{"arch": "unet", "model": "segmentation model", "dataset": "larger renderings of crowded toy scenes", "train_examples": 90422, "image_size": 48, "crop_scale_min": 1, "horizontal_flip": false, "cutout": 0.4, "num_classes": 31, "norm": "batchnorm", "hidden_act": "silu", "pixel_unshuffle": 2, "widths": [48, 96, 144, 192], "blocks_per_level": 3, "block": "basic", "attention": false, "upsampling": "pixel_shuffle", "init": "torch_default", "residual_init": "none", "optimizer": "soap", "beta2": 0.99, "learning_rate": 0.0034, "beta1": 0.95, "shampoo_beta": 0.95, "eps": 1e-08, "precondition_frequency": 25, "max_precond_dim": 512, "merge_dims": true, "one_sided": false, "adamw_lr_other_params": 0.00084, "max_steps": 7800, "batch_size": 128, "epochs": 11.0, "lr_schedule": "step", "warmup_steps": 390, "weight_decay": 0.4, "adamw_weight_decay_other_params": 0.05}
Rows from block 15, named by matrix and row number. Rows with one number belong to one channel. Each number is 128 + 24 x the weight over the matrix's rms, rounded and kept within 0 to 255. All counts start at 0. Numbers have three digits each.
# convs0: first 3x3 conv (model.decb.1.1.convs.0.weight, 96x96x3x3), inputs 84-95, a 3x3 kernel for each
# convs1: second 3x3 conv (model.decb.1.1.convs.1.weight, 96x96x3x3, transposed), outputs 84-95, a 3x3 kernel for each
convs0.1:098133106138120149180100162078104137142124159124148142144093125124169097105129138133119159082135124116144143104151116153127169189094122082123129126076157134154081167113149123145141156129127132087150092094097167104080120125104121146131092121118152142144149124110120186101129128116125064159142145137119148137081060126101155119
convs0.2:132145085107108113160145161058120130106155117113159111118116121149106059142110128122135175121136116118103113143121142130146111118139119127093157108166054127117145120165112150117103098098156148158098149153078144090107138129107136090099095105108142076110130129191109147122141158117127136118102164142112112095115171114152096132
convs0.3:135119118130079127137144107125143142107167181110080180134149168127150188082136124136129122130128112141159089147136101140159104107121130121164116123117188119131122112127125116103142098134158175138114107156108140153073116092143134136140110111121141149104183103106152125115128125110123151116118157130145116133128133077111097112
convs0.4:093133169153086134105102173122118134166095167114103097134201126124163150118092122132134110149204143166142168167164125119189140141151071108143154084114142132061082133139097103130106196161118108114116121160130141197096099126139162134154138142126157117100151150137128135134078101128205172109210120134173121096091188139077161145
convs0.5:103092120172175118163135098159169155120165149134178100142160199106096110123083107115115102092128099102127078104128133128132168138142093106109110124096107120118136106124134138145129114117139151123168106128155121137143115097113111170134100105103127123143106120115127096143130134113133218124108140116123116106107110157147114156
convs0.6:145071164111083099111089084120148109119129134130146144150114098143121138108138136080148166165198201169141179115174157093136137083099129110112185118097111098117153114134141123126145094143174141111109168091176161122104125160112175138142137124155112105135117123183108127129118182103106085119102110119088149137142079091134100107
convs0.7:135116132122117118126105119119129147107113116102096114132124145132122138137100128115105114134120102114147137135185141109136116124143143076100114128107110130143103155114134111143136124140148145140103108148092116103095124152132148154119121130115127141118123113128132140128108148103138110124149098148101142130150144105116116129
convs0.8:118102175111120129106108131114107113111110139107104089109127132119126120135105140122094110125168109124128127128113122159136103133108108111099111108109128108099139088073095099185117123141123126130118086132089099115122114097141104119104098170128156111149110139178110127150133144120172114087135116154121153156097108129125154082
convs0.9:134135142149156154174117078094169115106132112117131132125144131157119123121137144121115158085125155119137122138121129149198097095104135136107149086092100101096154125168108172145135103129146118114127134128073101120097126123093103113084126111100124106161143156085116165161123163101093077138111102144107186099135129105125157111
convs0.10:123153107147137111127158110115129121106088135138143119109122114166159113061073097154142147184126103166197139135138122088117149178090117122147137060088169200065129153161154117156103165143149122085141107125129110103101141117156161145161097098105091074127160108109124114123142128138181151124152105134112103146153123090105117129
convs0.11:089208094131157109100134107140069108117104148123135172151127113111113136118149116137096130109076075140115168145134162177152110101083114139100133152100168099153149120116121135117106119115144135114148158084138124152096111134139124140160143147139146147093145116117121112132142123135134091190124112159105175132112131121196070137
convs0.12:161092107093123100064108108136141119119117117128112142124110145125102133129150137092090091180157083139117143130126119130114109132147138135168158144159151109176112110125109107144171146157167105110131115123081124116106227191116255167088113116116145145108207139125115076113105141144125151160114125112131099120143124102103118122
convs0.13:105119117163119130122079128105105140127167156128157118125114160145140155148135090110073090111092114130133088129143103168186137127158157079142142116077125152133139154103114116112106112113136106121154109125118142098137069159144138226150191183094156207151137123091130141132077085063081099135139110141112098126075149199136137129
convs0.14:123101170166098090096158140114121118103124142150153147151164121143122148153109112129145110117107115068136096079134156090121143173121088099107133140100055159130129121164097125128125116110088146135166104105139118091099119117135093132129087143090113131104182145145116123091094073135211097100148151132105118152121151046097150076
convs0.15:113132122162116099150118099132168131097154136105125142112142132128180126145106127152124135127117129151104107174135126171093148148120128099127149118133124137096113150128136108135117137145158155147119138139131102120089133136150155139140146149113126109133095118099116140127131103090153182124141208120145117082171087140143088126
convs0.16:108160105112135149114165129145073127115162125164131158105107107128124103101122101105107150112150135117106110134103131119159135112109123121112098112121126116128083098135148124110099086109094123126126151128143111117109115106123106146085150102138121152128130130119153146145128131141133153151119134122148116136100140117158133129
convs0.17:128100077102131108130154147088108135126143114129108164165093115133131114133180117108088099112123104100115116108096092132137152100128116138109097118137111103128111126150119131099119109100136133164162161134095104111115113138105136186138148136131141111113144137111149145132138122156135118146150115154166174107171150110121140126
convs0.18:104147125093096105133136204112132098166072126139118118130075143116098113132111156130154106097121125108094085105102152145085082187155164129147127155076067137125141104155106143149144132122086154139117108132121116129084161084135140142129146099148087157113091160071121119133125076129168207069117083157114100133119165157084120188
convs0.19:123108089120084123111110123148111151135110140099176135130136138102135083132135116126125105118138131100172131145106076119101115135151112149077121150115095140111100126162156116155126100134128121120139129124115147134114092102096112182099124093113134127140157122121118116132152157154127177136113095132124097149113113109106154125
convs0.20:143133130191095077126108112171100144135162143140171100140183133140141139132133094098142159119135131146135160104155144144151114135126092122103173125090116128092099122085112121127135103117118124111120077136116148104105103131151137148119124124134121149114108098115168145156087142111130140137120127122113130094112139184131160126
convs0.21:125145117148131139143131096142182171139155131165136095133174153111129158145097136126106118121143124096085155102104090107127072129123141146125145085108125134103108138134100117091094137138117152141164127152124165136087146156138126159151076075103168129123104069128109135093119122124145146111125127080125099142095126109089136135
convs0.22:120131167106114156130114113130131127117125142126133116091121145112126138131108122117129092135142125101125109101130133140112130138139130165134140194138119104175158115159107108126146135160112129126122147089090126117142146163122148169127120150151164121091113148102136135167139155119137120125169185127089181131084133143120121117
convs0.23:117133112142098159152100118188117112107114180128115150138133137166143129120191151120083104134120153139125058136092064139166135100130170156135130124185144035105178134105106111152088127100132118153139113129090109130118110107125121113102136119134107126137100128133135127124091158102099116101154136096132097109132116134129155079
convs0.24:184162125155171104043143091096120163118105145225103153146120174170092136152090134171135147105146152108114145179118143155123147144132100152072145128111100132091091104144087162107097134127127147168111130137111111129108149100099176080130125108100114109107144111110126135141142155141162151113104128133127105165109112126122124082
convs0.25:140153135163120106146098114108108150157143116125096157137113098112096125134132105145149136150097119140116106118118094124122114141112136148101104114144113136127146139188120189152131169140114143107124139113152141129142095103118128109108174121135142112105145131132110132127181103102142120120097105128129126111149140134152142089
convs0.26:111113096130152121187127129064174136148193120146135126129167100153158140147144132096129089124128076120116123136108122110089108131086110094079076139129080115112109129089138094104110127133125152105082165096131156126100075098073110072086092085121139132129162164129077161108102100148122112132124073131111141096124181125149103106
convs0.27:110136150101128141139096153103115115135129137129144132119110099139122131150147128123104139117121084147108093121116130125165150121136141145107120127115089122105134115150147144173130112119136125136102169146128152131083152111133115152108117128116140085146111168137144120131126104129140109128131142166148133149095074118133133118
convs0.28:145142129095099145137114087150096121124130129134115135090132144111166156125139145134162143143117098136121122122135138198126105173141176100127134113100125092158106104143133116125176147210149157099142113140113162132098150124080126104182151129182105147137146096104108140162144117167118114133161179096140099154137093104139135160
convs0.29:119137124131113109154123111107173153122135104098130131115103155112091130138118108090116104136134097067102105126108126131131174105151129110123083126151133138113144082150128097101125139080118146123107099095141121099187130148114118086134098143111137147174092104156164156131114166150130090142152213102148132134144098124119082096
convs0.30:117098132137093111111055123098117133180130168136155120093098119135119107141084135124107095114136123140129050127125111138131129145170131126121134124201163140124172108110079167116114120172142104068145098096105120107146080156117134202126149132139178118146131178159131153165110123122147111137114109126079139126143064082131086110
convs0.31:120142102144131146147109099101143176118136124121155121130121132139098141143069100147146140101128142109138128115122118111121095140122119155141129092143138138116093138143084156130099114142147155108130167106138115111051119134143162187107150177104100135134085162141133127127142150140146142142111119099161119103129104142147165128
convs0.32:127146109121110110108075134125128148102094118137098144119108134109090148109113159117116135121197196128156164150102096131122098145114084137097115118122158166123147115106130114104123111134157065142183117164098116117113130099133124141138115161136134106149117114194124145161119130126124137120131092116137128113130105126116089103
convs0.33:098127129105153122098099189081115091119118114129119100177129111122160127129159113146102097153126098146116161131148128099109116171126147120106098108137137144118136124142113130123131141119137135129116101163133165092109147129117136146126141150123107171158122143167137128178122156108117158103103145114118145143115130122146172166
convs0.34:148118158118125155131146129085155137118128134143057118133099114153096133135115115136138134103155126103113152150137107138165191163156114125117124109138100136132125114109127151128139126109166132121169144129176121118159109132140114145172113112114097163124110179128153102106085167155104112156136080098147130149115062097139135087
convs0.35:131112143136126137130145137086140116078130131139135145126144109140143141140136136107123151088093106110107112130127132101114136136142115132114121123129123150112127169162137153090133113142136108148126162156131104140094125130085135124103129099124102138104138146129106118118061094188094136143192191125141094079139134134142138146
convs0.36:119170129104113107091087141089115122121125151116147118130115108146123126141144133133165121127120152117198139129129080130088149181196140112151122167129108109147109133148146138154108168170154091156115112155100148127104119146123161173142132105139126156125104176127123123132075139093157137162117131095109118149099074122103166101
convs0.37:110091161123136169192118097140117098101091116103149138123134123084104129126083120148117145131126098127118105102150134093121119114137123104112133126084113094141087146112125097139122126090167117125128107138143105127110137157139128150153128121103134094136129144102179145100124169178103128170122120148120146123122096188102094211
convs0.38:149177122099117099114069091117077169121128108164140115147104123086120116135117086146113128113109139106106122089150166142112091166149119132116117140159098111117137169131117133084142128115142130106162118104114107096104111147129133159100145099106141135096168122075152082105164102117196131152134103142132147119158102129112136132
convs0.39:135127156111095126124134164103097121104107167157118165162122101141147144105151121144129163167114118121121080140134120141110135147131126136139087157127109120117104128172178167160113121127109139120117110080143143115125146152146096098141144127109139119120100112132140121150108090094149101164157123129117119108122105130129153131
convs0.40:110168117171126112118076090203092163096125115098140142145143164104109178132182180094146130129123118129108136071109117118142135160145140136109121137098122149122161170129139152115117140119122167125139114109150117131141132141069125148107145117182121093167125162165148090144144146119146120136137114120142092142164113112110094125
convs0.41:129119124111107147091093143136098170182149135136127126131103104170164106148187118147122155128110116127132107160118120133096127091100127141133137157191123182088100109136123138152145131160151109116131157170137154137130148134150114118127136135120129126119087153125094140113106142119144162122172148095128111168137084103134121159
convs0.42:126108117132139086122151137162157136117190100108113167133114098152123108173100111151136130098134144101115120085117141190154127119109160103123089139143121112160132168136108166122107129074108126118145112152142134141113100087143108086141135103101128157142153152123144123136188113109099128140123144120140119083121158074165114140
convs0.43:144140128146106189113149100102113113137129140106167143140099090127109128172084108118095143086128119114113124118109119118097126132146088118126134105147094113109132098102113107109102181148130134130113068137112134131087115131128151136129153103111095100144170100075149172095091095142162161145100088098108110120133122146112133115
convs0.44:145124115154142103118096114093139127144100102150115126141140159122103123131134165143135090126131124144095134127144094129164154162179119139120128139076118146140104107135123113121135117141116139157135108126145135110156110109103072127132118127117105090131123126156137152152109149084131131077107190128118106147104120113096138137
convs0.45:105095149150105095144095132131121114113092122106111113131132102129117113144154091160131074128125109140145061117132146124115124112107118172110116157117163135166123117157161104135152130108094124139082132151158140156100138122103104125154124142110131160141096126136118147086117095083105127128135117123101066088134124115103128120
convs0.46:122142143147110156139095104122131165109135105098156112143088151101113138115113128108147119100124109086121096156127133109121161142172147156101136125103108143157149097124152111132159143145176142125137178121111142069086119123121140164113089109130171133122126111149125095133132149155139125122112090123157095127158129127147091127
convs0.47:125104134145087149100147100151192133126090166168110144107202146068147137136182148125131113138141093136121111103111127135127114117101115134130126099158106069102132141082151110112133126112108129094185097139124136125129137126123134175142117104126162118163141112104119119150142135168084109119124065176137109152136113115142184035
convs0.48:114129123120100169107105157102148125124105083091218102113118116105143105129090086156146103099121098114102105118181110090104119106135123123121147090113103156142139096116110085160142079143122132109128139127164099088136151116106134115147091135137136125104107157138131106125123161179107175165104153126138122141124118138106131149
convs0.49:139166145153132157081137157135158116141149109171143141118134105131140139118088095115121117097132107131130098137119082127137129119131144093068144105117119111098090123100098084090104138131134153099145130084084132082121149122161109099152134139139122128123117147092113118104086137113124150136134174212122157093119118130145140105
convs0.50:066130161146126156101136110165114111140117147129109117088152160118122167137137148176105091178119119106127137155102101147140119063123104111105147083118140144069109175161153084122144145122130125163124109182128135138154108104155146133119101124108066105097127085095136129157152118113103175117104116130177127132100197148123157172
convs0.51:100185087110107117128102157155147115133104096163127157104200190118157113122164117125144139125154142098172140105111107114074127145118080089138100130090118140109135089084131160187176121192143107157136107139098153145079108121116130121126138111112143139065119131112146163122141120097155145087136152105129125150106179130137139088
convs0.52:125150122133130113119131139117141147150125131105127146128147115113097153130137171116127095145187167084161136152118141152128111119135171098137168152128120155132119128120121151161140117142146088124143155144111136115119139157140171116172094150174177134105121205091109125122104139125112139155139097132105122097100080154115138138
convs0.53:138132124130155089121116095100096121097131144186111159125134122129122122125110114122120124137167108114126125090131139125116128175156117158108128106131100120131192101083105116084071130097145138141122094127095091159125119134112091132127072116103130114110107094138135129115137141125109128127105102113111124186118141137152090089
convs0.54:118095120122100134121171124108107103169198129114115078132107134160151115077090158105125152131109131133120118146123143100117146145083128139150119096117136118115084105144118160170142119127133149125108139079117098112110130147113124142136101089132124107161080082150126127079143121129132179152105128140151076123149129135158151163
convs0.55:117139117077115130110124116087077149072157107080135121182156108165151158168118104129119103117117136135123142104084131154157118078139141103149091193125132077138145117116132149151102107089127136115131115116105125138116131128097114152130123145091127160138089097126147136123145103136135086121152137115095149071100048118149106123
convs0.56:118121155137137134179113149147139137163128117090141149137148116119120092143147123099153148111168123115137127131132123123089128137113147124143112183142145114142119145121129106140100124118134110111144123111107167124043146146112094130127117070127140088127123169107118102095145114135119171107167124131126088122105160136091117094
convs0.57:136140106115105098132159088147083135130106154146155129137121139125107130147073182138158124134166106101118131121155132113108142130137129103149096136094145119119138136117080124138115150075103138126114096177113102151151126144101120128124131094114096117115118153123128145127137079134201093132176081128097153125120122124120208088
convs0.58:157129146142130124144124116125166145092137098133103087119145163079172172128117078117136127139219160098076195137109114072088104138129085128151114110115114170103119107148128127107110144133127135137164160113124126117122138155128096169099064102089151119079170121092090122130132127103125125136121104125120167121128110147054151185
convs0.59:174124118145114112157099097109116128129111136132120120118130123119139130144129126131134155095134092131122112164112117118148112132128120120139153151085109120126145129132109110112138114117110106104121101135120138117117115136117132089115104137131105085115127133158128174149147184144173243147129167112118112111093118110160113119
convs0.60:127141139119126171117128118104134121117107120117131091127092089114138096147104131115138124101126110120120108138125106169113115147134112118140117111117133121117089118149156116142133128147157151100148158144110133156086100088140143134123091121093097102098165123136115121139140152129133100115146126122113119122127152146124133119
convs1.1:118169083090174093155156138124159094129103116156135097128074125162109107134144120116079164141130128111107141206117060114170137145107137150094099111187126085160138139120137106158174129135181144107126163146136101171113136108142108122146116137114131086133179147147135107141133078138115130176097126108133128150118150151144100143
convs1.2:130086121086163116141117134097080164124135145146132124088163123163087125156110134121139146141122100103145126119115128140152135082099138104117168175116129090123149096137126158120130148168135110130134151154101143128104116147125126185151156131110153150139079124083167103162155116166100136113125149087127157140115086121144153125
convs1.3:172105089128089118098149113125165162131133144113100118136107133094132145127147131124153112145139146156131116124119152182084144152118143160127112095134129148110160122083109113118101139091108189157126164073131161104125138108108151087120122118152123128118140151103135132152139146119123104105123131108160121116122170148143128088
convs1.4:086149163126148127117136126089145146120116075158145077156149092156133095124076122087099067090097109149118128106122130128104126178102123132121123185158184191100101142126080154106132156124113159123138171101137154148124136101152135091071112127099147073135109088120136170135162130106100128061131142091109073125098097159173099117
convs1.5:126132112162109120116097127135078127135132156121100132164124193096128136083154123121106163117106125140114137074102117142200123084102126091145096166158119133154113123120186084109095123140097077169124133094112109090114141163109117160101103129138113154147128073150101122131136134129127142082120130125138144138039115132171159128
convs1.6:138164152182188171097163105155115098133159189154118141152099111141100090139107122087120135123143137086122118146120138122121116098124140139088093148156083106152121117097141130094145111131122177153121102119122093106106100142106146091131139113139132093151073125107114116140148087118107131138167097120115104129112174143113163112
convs1.7:129130120119132120132122154147089152160146128123152162158170128134107145127138132115151152120124093134158160106138137128140109136139124171093075157144109200116120118138107136089112113146145151110158159140113132090167132135125141161148111136156097101126111155117109136144158124125136096122144122161116095143097133099140176132
convs1.8:102144131154089136114112117172115161180189156141105154134142108098174159108189115102141125146135130113175152135187130146141089133108095123128107190083147172114144129115135140124120130170117104134126185116140147178132120137128142205115129170130110124126139165128137099128137156121133093149132121094126101105132101131163082126
convs1.9:116118141116093157117131135106126121135094131135145123154127107137156113159144091149117116127137105112132114118117151168133079139154098127114071152145132118132114103117081148103124123058135158177146135112138078116145112092141156102085119103106137114149156072084082112136145102138130117167165099115115102141132125171109123102
convs1.10:143138138079109151113119116118129094112139160141142116136149140121115087128167119162113104172154067093118120127156108119124167129109124152148069086157150108079143122081085131121144100124083089143145065127128101139088144104159126113128145146145120131086108117100114185168132154147144130117127085091157133144138143136113148095
convs1.11:159128124159149125150089138132123158114142107120136127121102127090098143118098093093128126128125099110120088107104121076134166086159130119114151097186134127151134124111140134126107142124138146146180143130148172141093123111137113115170115162116137140117069136160146116091109136162092163095125116142112152116141147118085135168
convs1.12:131186159146153126126144132109125108117113146129180096127100150139139119138084131141130150177155094119089100133148145076132168114105101129128088122115068097089112101104102126083103134148132164130121140103144164124123130151127101105145114183138080107149084143062116106150135162152149124133133148117130147141100123160098095142
convs1.13:144119140202059170163104169070150121152158106131068111131099089091117131093151115145116128170096112109123157123153126127170107134132109160104129135145158098089212123126133151128114115102108140172119112153074105132136153128153145164151144121130151154130174098137104151136116129081130111107117074094119138142082117110104183133
convs1.14:125098184120110126134092161109137072138145136098157116135141091100171120131160129115146142113132127116142149110127130124108148138131109106124147151086129101133118119165118112108150113132147167151095135088143100176101120154100119103146109138099133118171104105128131122151130094197081160115120076154117116134122109144152094143
convs1.15:144138142101197112149158103108179143138171143156136126159149085111116116140124122114211101138162106141115101166171137115138117162135103121193084133138146155174153125115166124132129152138149127134154142125112149149088145128111138111144120078080120100152136107135106135134131111136104181150118104113120136101109140125093134133
convs1.16:119095154130084122170128125144097126181211133102113059135164131102190165108173136143130125140143123107108107165161131084110110115139165127097114101105131172168133129146123137101106136082123130129126094113122164141136123167118131205150128109087115111137112148121111125143104119147150162104129138139091150122118091120105099111
convs1.17:137135118147107154206179123135108152212176179093096128109117150153159169137114127151130166127155113098126098161161150142066107145133104118151137111136120131123113135135107136138131122113154122091107122143127103156122155120104160171111110106100141156146147166150095092112132135101111119125133124156127167136105125134144109083
convs1.18:084125174091100165133166179127116118120156111116127121130105114149138129106116128141139100137163134142099099126111103143170164106116137142185127146138128096123121119100142124113149081155158198112135147114108175088112116096116101119127128112145076169105141151139102095146102163112123159102139121116130140110131122156128132080
convs1.19:128152131087153116154112148139137137120134108136088113118130178163136104121151104160156127140140133123141130158126154105163116134114131118099115164091112135174112118072095122164125159139117131114130130106149114170142121113103112125100146112116113099106101120149124104128124137110137144126103160139166141155153141126129159174
convs1.20:114134076186145130153106115155147122162145118154148142113108116167167135161158179135185124101110121123153133145113111076162160106105132103101142104137162115108128109158172126152113127100102084123098104154101122135141089141141100110136136128132127166125122087106095120139178154125147104129116124117140156156107114113139146125
convs1.21:147125124127133114108134106150124096130147120124170113114167112133169123149113106149128112154111108110114138121124114095117145117132142134181099149112143109139136123094113116118103128114110121153118136138139108125139127138145079147119136097131129078137092164116086155140127166143101125131104120124157138100126095126091152152
convs1.22:130142132125136148129096141126112124136103108160143102169130119117106105131139126200099140122163146141139121151110131138183113127125133097071141147124078089136097164132158109123142142117094132092120141148099093129113145102134132089140140142120114159175137145141149162082130060125125154086125110168131103134127085088182072135
convs1.23:145094078105114124102097137098074077138126131109112154084101130139091105136075126100108111146122125174143116154079168127133074126153167128145186198090139137169151139077147153182107098133178124132131127162093140137127106069101149138137152148141148124090156174157189139130109153099117133159143112132128121104171124108140133129
convs1.24:117036199151081171134148075129088108137104144079183170175154135161117191114095164142149169151131149162132065174110118143096184123175112130120177097080146125165079106167132119097120163115104150121135170081105148073095125071149113147148138135156143181114111174133117125150128099122120219097147076177126077160152080105104166111
convs1.25:151133087144128101115104082103133098109115121146110142173096106133127142147119139089132139122105156123120151095134139107118128134134105099155136154116174142132101153143131135126102126116156117149091105120095153123138125153125123110098116102107130109129114123097131118115155114136133107154115156115119111074116181117113087139
convs1.26:113107107152099095092133109135091164164105154140098117139125091120130118140066124115114190134161187129157152169119165117133136135177084140153187152075126125128100106142139144120119163137126131142141101168119121142122131130123150161126131141125132129131174174109133144119117123134144131114111148163151173097193123131142133135
convs1.27:115143108126113138102131177133130118148126131139122100130113133138159111128117125137130156122134120133131077124113126118116123123146136120124115145115104179167155106124152089108065116079111133117122140116105083099099140130115151152159128146115132097110094113160125122124135122116141147146118108132109143156109112131131131165
convs1.28:109144140190117133145128129150149131050174126142149115170103120098098137095125155131145118127115148107119128088119137156136099117115122140130144138167153098144151194114099155139147133161153155156121146160114128137121085141114116169151082129126101144170121146111126154118153119134081148115135145124124134129150133127155153131
convs1.29:181152146137154149115064142117116094142146138128133133134166092102137141127135103134134114105107152114140125116145118109112152130106152107117095143118076154124120125174131138136121152137134136128081113118121136121077109122149145172123147132123107117150138135116106145133079136139147213088164113141138146143138094131147155113
convs1.30:197127153140190112127111161164115140141192100124094146133184107146128135109150120132113142081138118091115129117132150134120144101119108107130118097119092107124147146163139152140094137153122141083120118148144156139121123174101129138118100140113127103097165141138145126121127106116105109135153106142127123125098173148143156143
convs1.31:141153135120116169166150126139109123158151116160136108118080113134144097135168168194137095148147140126093094126119132108153128158104118132110088118096119121070108148128124146126161107100090159124114106108163091115095085097108118124149132112100087107143089103142152143100169143140140096133136084112116112119090128124097073073
convs1.32:138127146130125133129126112120107111137112136097120134090131146081159138107122143104150141098159126146130092107136165117132123122122111129176138146104177122135200133142124128135118099130114150118137156123126148138114111132104140193135145133140123157139135121151105149106122144132113129146095111125105147141086090168119176124
convs1.33:108149119115136136143108184113164157109117159146127135133138139096105154133129152057128106177115105132144131117131088151149139158114095174139120127109130125149114117153147133116119114108139106137132144146133156142130092154125157115137134172127152093118138120184092093108137117174146103107131156156109138107097118169147060148
convs1.34:152096135115116128089079158131121146119131143152094089133084120147113125158091137120119111152146146140115122161103123115095096158117123125135113113115087131133113107106137121131103114135130146095094108124103139139143155149132106113149151148136128134097125121157157128176138126129166099137137096132118112122114148128121102143
convs1.35:137099103130158140121146155128153132154098133138110120174134133123149124135126125116116141125093110134132100127134096107157121153110140150117122114129095152103139140139158123138135112124085154125115143132128105139130126139138096141134162116113106127142141114086138127122126151134138099138096127136124095103103102139150106143
convs1.36:127129100140161130164100143161120157099118117113137122128137126144117122143130129123090164112146148144146121107095092136142180147103152163108142120170162168082178128176099160131130137151174161134107179092122144113149122127112131089102138112130116129075113105122118128150128169102133137107119182131154140128137167117127133142
convs1.37:162077137142077182109137133129095157111121107124150156133116146130113152141108088087148179112124107147115122116092133114106151118113152128089159120150097138159109112176149151171114168138132178108115136115113133092150115102119108127128120150140113127074140126163097123130120168170079188120123096138154117142100133107104116105
convs1.38:123191114110120162132111116115148101144086089115153178137163178118174151148089168163133118128148094143112139103077141092157141142155129120126139140157152130110127130126149128131097128116103180158170108154096123134093132122114128155092123104092127139139130131130149139166104170096147077085092116128129138088146108110138153103
convs1.39:107139130119144174127142086115103088135114129126131136150118176148128121120110122137126116138132144121161114089123122125104116143149137106118164136117110175129156186118153110129081091066101132131125107135120126149092138130100136110141104114105142117104128146141083135132160129131141129093132097116122125134098112134123145163
convs1.40:119155140105132126130095105132108139133143123118131100094113170119154113078138115130126097128193133134164159101134112114134108130129163079146122101162098100103134115111153143128099128139143124121116081153153122144150135145105082128131108117119141138117155125107148136100145168136134108129164075150094158111122129078129154093
convs1.41:099159165134116145109138137126168127114115118122091113154137076124135116130134112145128112140120099115104123116140140134063097159124131136176103126099140138146126114106140107107143120122137142122108147100090160158125131118108158124121152118142148084164114098138117146117118114083103068127143135126119134136098192108136117113
convs1.42:100071142149110159161129126140116134124098130113141123133154087150143129149108127154129131111074104119121127132126137130151130127111205137112149133107104133090127124138130126137099091119123119115118100138115124129157177135168151121105126129086146133139112113136141131118122139127081107148123160156142133121150143115116125095
convs1.43:142132150097116109088130155121089139123142126136128101144132075138149105154098166097107108141145106121104142143117089124097110130112146149163123133133143104120138156136142156111125123145159157122120134079142123100117159115156149186141134116181153113153076142132134121110110114148171207126142158096097118168090110184116134089
convs1.44:148137136121128135110143163110112121126149109082130126117144156121171128120130136101127101092129117114143108110152117104118122157093124148178128140165143116145150126157132134134131118134110159144103142117147145115129130160106144133122101121103127112129106130073106157092149097113097151100091100149133138110114149132099101152
convs1.45:129114124184139091109145144187113104114108113106091126137141129125133099121137121120141150110094180123114140097123164115135133091145165109078134115111111163125077109130118142119122106118152081095117114129121128124096132138110116126125134134156139122152091095143137122093167121104131119166167115143121111123128115161107148103
convs1.46:181132159132116131157156159167127115112136092128125137125113169113132119102120150131124120166133113107181105132114154129142129125182100119100118181112136120167103126109128106113128131099133162134111151173108126143137139122101107107139168090123099096158133113125124102131119132123140134109121141167139098142114102117114174125
convs1.47:141117173116150128133170112117163131118153126152128123072165156144124137133109157160112142105129143118100144112116164167100109079146154113151136153114141131119136135160157168122152124131145135139118132112161130142101166132171151175132119142148143133108118164121084154124192087149094158136100153118150164127155154164131185115
convs1.48:103179127107136104168133173139115129139094173135108154160080135123081146119138134104104171151111161115134131055150144103094120195154126115100141167146105119173120141160117123140114173138126128177108126159126141106081140096107145092141086120122123114164115079118158130105153128115094102172096134154117103121155132099090086145
convs1.49:139094130087112112110133131136121092125135123126209123085153120109118114138112137120139098152141146134159146157129102143170123143143119166150118120135126123146115106113147147132127126152144151163114128099170118146131106102134140142110115143113095122135157132118145157120100132152113187094140136148112150113138146118137177117
convs1.50:105134152126141095157118100160106145138121107098158166123167151131214113112114167120098124099127094157082125134105133095108080111156100133151136121185155081093172114177109130107133126137098143100165100123159156112106160132140139195135133188097128142094122177143116163146133145057128092140149131143113115127096100131144131126
convs1.51:104186130119123114140098140130116134140127143127084126129111164151157134174092062159190134167181131112128125133180126100078113121103108148128120137122117144109128147092155128134119095159183131079120110092173146120146151120148131155128136145123127131099150157112128109067136143140133174096116060114071155147167148142102051159
convs1.52:121111128118141142132102170145096114126138125144128135112104126177092071103117117157095159097088146126117140149111140121162138132134155122124082127121129093148170155121124118112133098131123125103140101141141088146159124138137145095134170095138108122138169089130216153138123138106137094154140107144136118138148105134105126152
convs1.53:177139161119136109126123112100098081146123119118115153109107149125113141125119140124122137122138156127162136152129127140139165144119152099134172172166155123115110155128152126144159111106131165099135121131150126099121122098109108153157136131110140134118115169145135136118129145096143131127119140139090134136091137147115139163
convs1.54:147089110150140141176108130127144123117158191110110102126187111148112134153157138094136121152078169133106102108115154123144101136096142139126137092105123145096145127110132128117094149125108094143171114135157159134141142174137132188100098125163154162101134117137115144096112157120148132144146142111135118147134154138110177115
convs1.55:109142094105094104122138113099096143132154120118141120137147114126136143109160075097161145156140120144136081134181128142125094121107181144134195097150066113123196132104096112129140174127164180088132107125103132094143118128092126159119117128107114159111167124143097128149112134168135127119147104110113133177124147110132138122
convs1.56:095082171093125169049127139141103134136104120095152126147186093166149119170113116083110190130133116120139138145190155126150094147164099109122180147108127143132102105166170142091109143088150138138100095121126088148146122118135128162139082139106128096094103161112129139149114116140131140114115112129119117153120140082151134132
convs1.57:152092110177140118111125147131116157134093182132116104110121116156071130148113143145088169146093153123117165097147160142112121115109137117110100091100146136098113116152106127129116142136133115155094095132155147088177130121106127151124148114148114166180128106117131134117121123112149126107142137078156115106125139144111091149
convs1.58:148111131114081140098098125137113140146161133119116166146095090104126153092108134155179165107112136101116122123104075129137146165158129144197152128134161090130104138133101070137137118121103117096116121171120149084141126097100141056142121138075148148151110109078122132124118136132103149129119107158128111133151166120109132125
convs1.59:141130158165154146134111111133132128108131113141158157091137130155147152105115136143144132171133120120133116109143130128146137181126120153145144177175096146105158171150135085097126136117119135128117108096130130148115097099134123138147114153123101117112110115132123133186100147122068151161099138151119137115123148142085124155
convs1.60:119173113114088163131098096146145110116075094179139135111140087150103098125106124163132114141141110143120117115098124135095146117151122129146122130145146134132129103081085162145101127168109100122128159148122088107117135135117103130138151149150140175140112141118154146122162126130139164119077109167132133130105141115124077131